Weights of a small contrastive audio-text model: mfcc input, batches of 128.
Rows from block 3 of the text encoder of a small contrastive audio-text model, named by matrix and row number. Rows with one number within an expert belong to one neuron, the router's apart. Each number is 128 + 32 x the weight over its row's rms, rounded and kept within 0 to 255. All counts start at 0. After the name is the row's rms in percent of the matrix's.
Before each expert's rows are labels from the 100 texts, of 14976, where the router gives the expert most weight on average: "fires on" is the input token at the peak. Only what is clearly more common there than usual is listed. The data: strings of digits, spoken by a formant synthesiser in many voices. In brackets: how many of the 100, against the usual share in percent.
# router: router (text_encoder.blocks.3.mlp.router.weight, 16x128), inputs 96-127
# up: expert up (text_encoder.blocks.3.mlp.up, 16x64x128), inputs 96-127
# down: expert down (text_encoder.blocks.3.mlp.down, 16x128x64, transposed), outputs 96-127

# expert 3
fires on: "seven" (52 vs 6); "four" (17 vs 6); "three" (15 vs 5.9)
router.3 121 [130  83 167 155  96 104 150 162 146  79 126 162  90 122 148 180 105 134 118  65 126 137 133 170 139 138 151 136  33 131 172  98]
up.11 036 [ 92  75 133 179 149  88 136 132  95  89 156 128 183 160 157 109 162 116 122 156 119  73 118  84 106 134 124 150 132 178 117 159]
down.11 043 [135  85  80 136 164  94  99 134 146 141 167 132 132 138 186  92 124 131 133 138 206 135 108 157 156 128  62  74 105 123 155 114]
up.12 132 [144 128  89 156 102 180 127 111 111  70 131 191 179 149 103 123 119 153 127 153 159 114 130 123 145 113 115 145 130 129 186 131]
down.12 147 [127 121  94 105 107 105 177 139 137 156 113 101  99  97  99 116 125  92  83  41 192 170 193 130 173 135 138 157 149 111  97  69]
up.13 028 [120 125 109  81 116 164  85  87  99 107 172  81 186 160 157  84 210 120 132 125 116 142 127 101 136 128 105 166 114 114 134 115]
down.13 044 [114 155 135 147  82 122 144 111 149 122  88 137 142  50 126 145 179  87 122 131 149 138 172 108 153 135 155 100 112 125  82  42]
up.14 040 [137  78 192 180 155  85 102 148  89 147 133 105  94 143 195 166 118 116 128 121 132  70 153  95  99 125 121  67 150 174 139 139]
down.14 051 [174 103 165 184 162 152  84 132  78 161 119 137  85 144 150 120 125 215 131 150 117  87  96 146 137 131  33  82 113 116 104 131]
up.15 029 [143 109 177 169 156  57  99  84 127 136 190 114 104 130 163 153 140 102  84 155 108 150 110 171  94 122 123 124 111 143  71 117]
down.15 042 [128 154 129 103 146 130 133 153 132  89 133 130 109 110 175 156 124 179 121 116 146  83 102 159 159 129  55  97 133 190 108 106]
up.16 213 [111 135  86 153 103 185 145 142 103 103 150 170 190 148  94 112 130 115 107 148 128 128 150 129 177 127 139 129 124 161 176 139]
down.16 237 [109 149  76  88 110 101 158 153 142 160 108  60 127 111  78  70  88  89 117 102 163 189 171 154 159 143 153 160 127 103 108  65]
up.17 084 [121 152 125 138 115 165 162 128 127 127  97 176 120 114  87 117 135  99 100 171 133 183 122 144 131 108 124 170 111 121 161 134]
down.17 095 [128 153 109  99 102 128 201 126 149 125  99  85 155 100  97 108  66  42 112  85  84 146 141 177  81 145 185 158 135  89 178 120]
up.18 066 [ 87 152 102 110 123 168 141  91 107 112 118 168 177  92  78 113 137  93 143 203  83 160 126 132  78 112 160 174 136 121 168 139]
down.18 070 [140 160 124  92  98 154 183 124 111  97 133 129 164 126 110 105  72  73 139 115 150 131 169 118  79 111 170 187 114 139 171  86]
up.19 108 [125 111 152 133 111 145 105 104 123 105  60 171  88  68  74 180 105 133 120 161 113 179 101 165 117 106 113 179 105  88 180 148]
down.19 116 [ 85 147 153  75 105 116 186 120 122 114 121 124 152 119 122 119 115  42 143 108  48 142 126 152  86 129 176 172 144 134 156 162]
up.20 037 [139 114 100 163 123 169 113 105 112 109 135 172 162 166  81 149 178 123  96 142 125 170 124 118 102 142 136 130 150 129 157 114]
down.20 040 [126 109 142  88 157 111 101  88 165 148 150 100  98 107  76  99  60 105 114  96 132 117 123 142 125 144 161 197 128 156 151  83]
up.21 086 [108 144  77 130  86 191 114 127 112 108 129 165 174 145 113 103 115 114 139 120 163 112 132 144 164 129 121 164 118 147 154  99]
down.21 070 [ 72 146  99  96 102 108 176 145 153 117 135 106 108 153 120 107  97 118 117  42 147 166 183 152 200 170 165 163 123 117 108  67]

# expert 12
fires on: "<end>" (98 vs 20)
router.12 084 [105 191  95 100 137 145  99 113  83 181 144  99 164 138 102  65 156 106 127 181 135 107 149 109 128 129 109 106 191 141 105 145]
up.11 073 [153 167 138 135 160 119 160 114 157 139  89 110 145 112 131 117   8 100 116 157 141 149 145 131  98 160 147 151 100 137 153  44]
down.11 092 [153 110 109 162 143 149 104 119 132 112  97 175 153 117  46 114  62 100 125 205 162 160 107 169 145 141 170  88 154 141 144 102]
up.12 057 [ 89 113 151 149  55 157 114 167  75  73  74 192 164  91 164 100 162 183 116 140  91 125 132 122 143 107 117 101 161 101 150 189]
down.12 070 [127 159  62 116 141 129 127  98 191 126 127  92  76 105 137 131 146 150 167  32 142 112 111  83 116 110 178 148  79 125 135 197]
up.13 047 [149  80 113 150 153 114 121 129 153 156 118 134 101 143 155 155  89 167 142 145 151 165 114 107 120 124 142 145 164 150 152 133]
down.13 056 [ 64 149 114 100 136 150 132 117  87  99 119 116 161 127 156  79 123  62 139 173 161 141 104 166  96 116  91 138 125  91 204 164]
up.14 056 [110  75 173 164 133 173 107 129 133  90  64 186 145 155 124 171 128 156 143 123 125 128 111 171 162 150 123 134 180 151 118 188]
down.14 059 [168 179 107  94 113 190 156 113 116 158 109  74 138  87 145 143 150 156 116   0 106 155  42 143 124  87 108 146 130  78 145 126]
up.15 105 [128 162 149 175 186 101 187 118 200  98 167 155 159 138 118 149  97  70  67 169 104 155 158 180 126 136 213 124 128 155 118 108]
down.15 098 [112 132 106 177 152 184 163 136 103 122  78 169 145  88 103 140  62 133  74 131 149 110 146 174 171 152 156 104 138 163 135  99]
up.16 041 [169 153 114 141 133 118 214 122 147  97 171 114 137 153 118 101  92 121 150 106 138 141 122 128 165 129 140 125 151 127 105 143]
down.16 061 [202 154  80 164  98 190 114  80  91 238 122 172 171 103  81 124  71 148  85 118 100  54 136 126 159  91 121 133  91 101  76 140]
up.17 102 [112 150 137 131 156 112 192  94 179 116 219 127 167 150 121 121 116  81 110 169  98 138 113 144 118 144 190 134  75 128 100 124]
down.17 098 [160 158  95 182 106 156 135 187 111 120 146 134 137 100 171 120 107 143 110 101 180  75 127 123 146 164 185 114 152 163 126 102]
up.18 051 [119 116 136 133 154 146 171 181 137 129 105  90 149 152 159 156 121 181 136 140 111 192  67 104  60 141 101 189 161 110 119  91]
down.18 056 [117 112  98  73 138 154 101  92 137  88 109 141 147  62  66 145 124  82 124 125 133 130  84 209 134 111 124 179 139 126 192 106]
up.19 047 [155 137 103 170 100 181 104 179 141 140 162 166 121 146 100 148 144 117  32 147 101 146  91 181 212 131 144  95 110 122 164 115]
down.19 056 [116 156 104 156 169 145 119 120 138 190 106 109 113 114  92  90 147  86 123 116 132 163 132  91 181 111  96 150 144  69 116 130]
up.20 082 [152 117 130 202 167 136 169 129 161 154 139 135 109 105 109 165  10 133 105 171 133 113 118 135 160 147 165 106  87 165 168  78]
down.20 109 [132 140 138 119 133 134 127 141 108 145  62 129 133 120  78 115  70 128 122 191 202 122 147 188 151 117 167 130 148 143 132  88]
up.21 053 [ 90 107 114 110 139 102 152 217 134  87 157 146 132 150 110 161 144  63 167 166  90 159 184 129 100 134 192 133 163 134 105 142]
down.21 061 [133 109  47 138 131 162 159 122 107 178 141 132 103  98 162 139 100 192 182  41 114 115 147 147 137 147 159 137 178 188 125 120]

# expert 1
fires on: "<end>" (100 vs 20)
router.1 075 [ 83 180  72  90 102 129 115 139  97 168 193 128 159 169 109  73 161 136  89 202 123 130 156 107 105 117 118 109 147 157 125 157]
up.11 158 [ 87  58 177 170 140 135  94 122 125  80 158 160  94  99 133 168 134 125  90 122 127 166  95 145 165 125 140 118 144 135 176 182]
down.11 120 [143 120 133  66 145 132 199 135 132 146 130 152 124 112 123 139 126  38 102 113 143 121 132 171  70  28 160  86 155 141 125 125]
up.12 048 [149  95 131 164 118 100 114 130 119 173 128  94 161 178 175  96  66 136 149 154 136  88 128 140 163  95 102 105 110 143 138 155]
down.12 060 [170 128 144 140 178 101 140 101 119 127 145 111  83  72 153 136 187 107 132 125 132 132 126 204  54 163 147 115 120 154 124 130]
up.13 076 [129  82 129 173 133 122 115 142 131 113 154 183  82 111 153 145  90 110 131 111 128 116 101 178 123 138 131  44 104 154 167 131]
down.13 078 [105 179  87 131 162  92 187 132  98 162 149  94 140 100  77 109 109  78  74  69 141 135  99 103 107 119 169  90 170 131 164  64]
up.14 043 [ 94 105 115 149 105  83 101 100 116 171 141 110  89 175  85 123 127 136  76 145 150 131 115 116 142 162 180 156 130 110 115 144]
down.14 061 [113 116 119 110 183  86 174 125  71 137 164 138  77  96 159 163 124 200 116 141 204 123 119 175 177  68 154 149 146 127  48 187]
up.15 194 [ 87  67 192 170 131 122 104 122 125  79 151 184  85 104 141 165 123 108  92  99 151 152  77 145 160 139 139 106 144 136 164 165]
down.15 174 [149 168 153  87 145  93 185 125 152 147 118 154 102 126  92 130 132  52  99 128 147 128 160 149 101  50 155  98 149 145 127 104]
up.16 059 [ 94 131 178 170  90 185 162 142 202  66 159 173 132 112 117 161 105 141 148 139 119 102 139 113 129 163 195 153 117 133 166 140]
down.16 067 [110 169 108 118  82 113 120 109 102 136 105 107 140 143 132 151 101 129 110 113 103 207 187 126 210 146 144 184 145 112 181 141]
up.17 097 [113 103 162 181 152 146 114 138 123  74 142 154  99  93 119 145 115 145 114 128  97 165 116 148 167 162 115 112  96 123 167 160]
down.17 098 [142 155 139  85 117 125 203 128 119 178 109 120 129  90  99  86 103 116 100  81  90 135 124 112 117 108 142 103 121 116 172 102]
up.18 054 [131  94 124 152 128 194 166 152 202  97  95 133 174  85 106 126  56 134 157 158  91 108 132  93 191  83 139 114 180 121 128 151]
down.18 066 [166 131 119 102 110 136  75 128 130 127 102 130 212 104 144 133 200 198 160  86 159 189  93  88 119 108 102 147 151 126 142 124]
up.19 094 [ 63  94 161 164 107 164 165 144 165  56 119 165 148 116 115 181  59 120 121 145  73 143 153 192 166 147 147 136 111 142 186 149]
down.19 091 [106 149 136  96 113 118 142 102 144 118  99  68 145  79  94 140 102 102  96 153 134 184 144 149 153 146 142 145 131 125 138 137]
up.20 202 [ 89  96 169 175 110 150 159 158 170  63 167 170 127  95 116 181  99 111  92 131  99 149 116 153 150 154 180 131 103 114 202 148]
down.20 189 [111 149 158  74  99  71 166 130 111 120 112 102 131  90  99 131 114  99 104 113 127 172 125 128 161 123 143 190 159 131 175 117]
up.21 178 [ 84  81 164 173 112 172 141 144 186  75 154 164 128  98 117 179  81 111 113 131  90 164 132 168 157 159 173 137  97 138 184 130]
down.21 161 [112 149 136  85  79  96 159 140 131 118 104 103 119  72  89  93 113  75 133 117 121 185 141 126 153 144 156 187 149 121 167 147]

# expert 15
fires on: "three" (59 vs 5.9)
router.15 209 [145  84 165 160 113 112 159 133 158  74 108 147  88  92 148 182  80 127 134  46 146 137 120 142 130 132 160 147  54 130 160  97]
up.11 052 [118 164 145 162 137 144 126  51 138  95 146 134 163  98 148 111  27 111 136 153 109  78 106  87 172 134 157 125  72 147 252 108]
down.11 076 [102 154 140  91 100  88 195 177 151  76 146 101 148 141 132 102 148 103 106  82 121  96 134  96 142 101 161 134 113 107  93 175]
up.12 062 [ 86  50 149 149 156 134 107 141 122 132 193 104 119 162 150 108 123  98 149 135  65 132  78 165  94 122 104 111  94 113 115 137]
down.12 081 [134 171 114 102 114 163 160  84  94 159 105  85 189 136 110 118 122 133 146  84  87 150  90 129 127 152  66 164 121 150 163 179]
up.13 077 [103  94 149 149 134  95 103 126 130 125 172 218 147 117 155  92 103 113  79 137 143 117  89 147 119 153 168 102  71 113 182 112]
down.13 090 [120 137 124  96 112 125 211 117 133  80 160 129 152 197 138 148 172 175 122 109  78 149 115  87 103 140 144 195 140  87 162 155]
up.14 062 [119 144 144 166 116  95 139 118 116 139 126 111 149  76 130 131 101 132 132 124  72 142 127 134  74  75 139 153 113 152 133 161]
down.14 077 [149 187 148 168 107 157  94  92 191 129 171 114 100 113 147  77 108 211  98  48  80 130 136  79 105 136  78 154 144 101 148 153]
up.15 079 [124 121 114 190  90 188 125 130 145 119 120 137 123  83 116 164 106 121 157 132 182 166 151  95 110 155 122 127 141 117 120  91]
down.15 079 [163 139  68 175 141 105 149 139 137  96 129 143 191 131 118 170 107 196 130 154 137 119 113 121 177 195 128 157 162 137 109  98]
up.16 152 [143  73 193 163 124 103 114 153 151  70 153 154 151 128 142 132 122 153 101 140 169 118 123 116 193 153 139 126 121 142 154 147]
down.16 143 [152 149 131  94 189  72 109 125 110 157 170  79  83  95 105  91 204  67  99 101 150 155 118 131 104  87 120 145 168  72  51 166]
up.17 061 [207 105 113 179 122 134 178 125 131 141 151 167 140 123 133 136 135  89  73 156 141  79 105 118 134 131  89  66  65 153 109 104]
down.17 073 [138 104 144 185 149 106 187  66 115 185 212 155 105 106 171 138 111 129 105 118 120 178 156 115 133 103 133 177  59 121 112 110]
up.18 226 [172 104 222 140 155  78 118 157 151 121 154 172 119 136 143 153 107 127 106 126 148  94  99 135 134 125 140  66 132 124 127 137]
down.18 192 [170 126 114 102 168  69 169 116 155 140 158  92  91 140 148 126 189 121 126  89 134 135 127  92  80 109 101 141 136 119  83 159]
up.19 069 [101 120 181 126 133  99  83 168 124 166 140 175 152 160 132 151 105 170 163  86  86 132 123 136 118 158 104 122 151 143 125 155]
down.19 077 [126 130 141 121 149 135 108 160 103  86 157 120 126 125 223  90 201 128 148 115 165 132 160 101 122  54 142  84 103 131  94 139]
up.20 068 [109 119  64 130 109 107 142  93 129  87 105 102 109  70 133 127 145 133 110  99 162 137 154 138 134 139 157 128 166 103 124  81]
down.20 078 [ 97  92 135 108  96 123 129 149  82 165 148 105 113 113 126  90  45 121 151 159 164 137 146 153 109 124 108 139 109  72 121  71]
up.21 095 [152 108 188 134 142 118 153 114 163 109 155 199 108 129 167 172 117 108  90 140 147  90  79 176 132  72 148 129 133 127 166 143]
down.21 102 [131 144  87  85 147 113 170 129 133  96 161 123 153  92 136 118 203 133 133  79 136  89 175  98 142  97 143 170 103 112  80 144]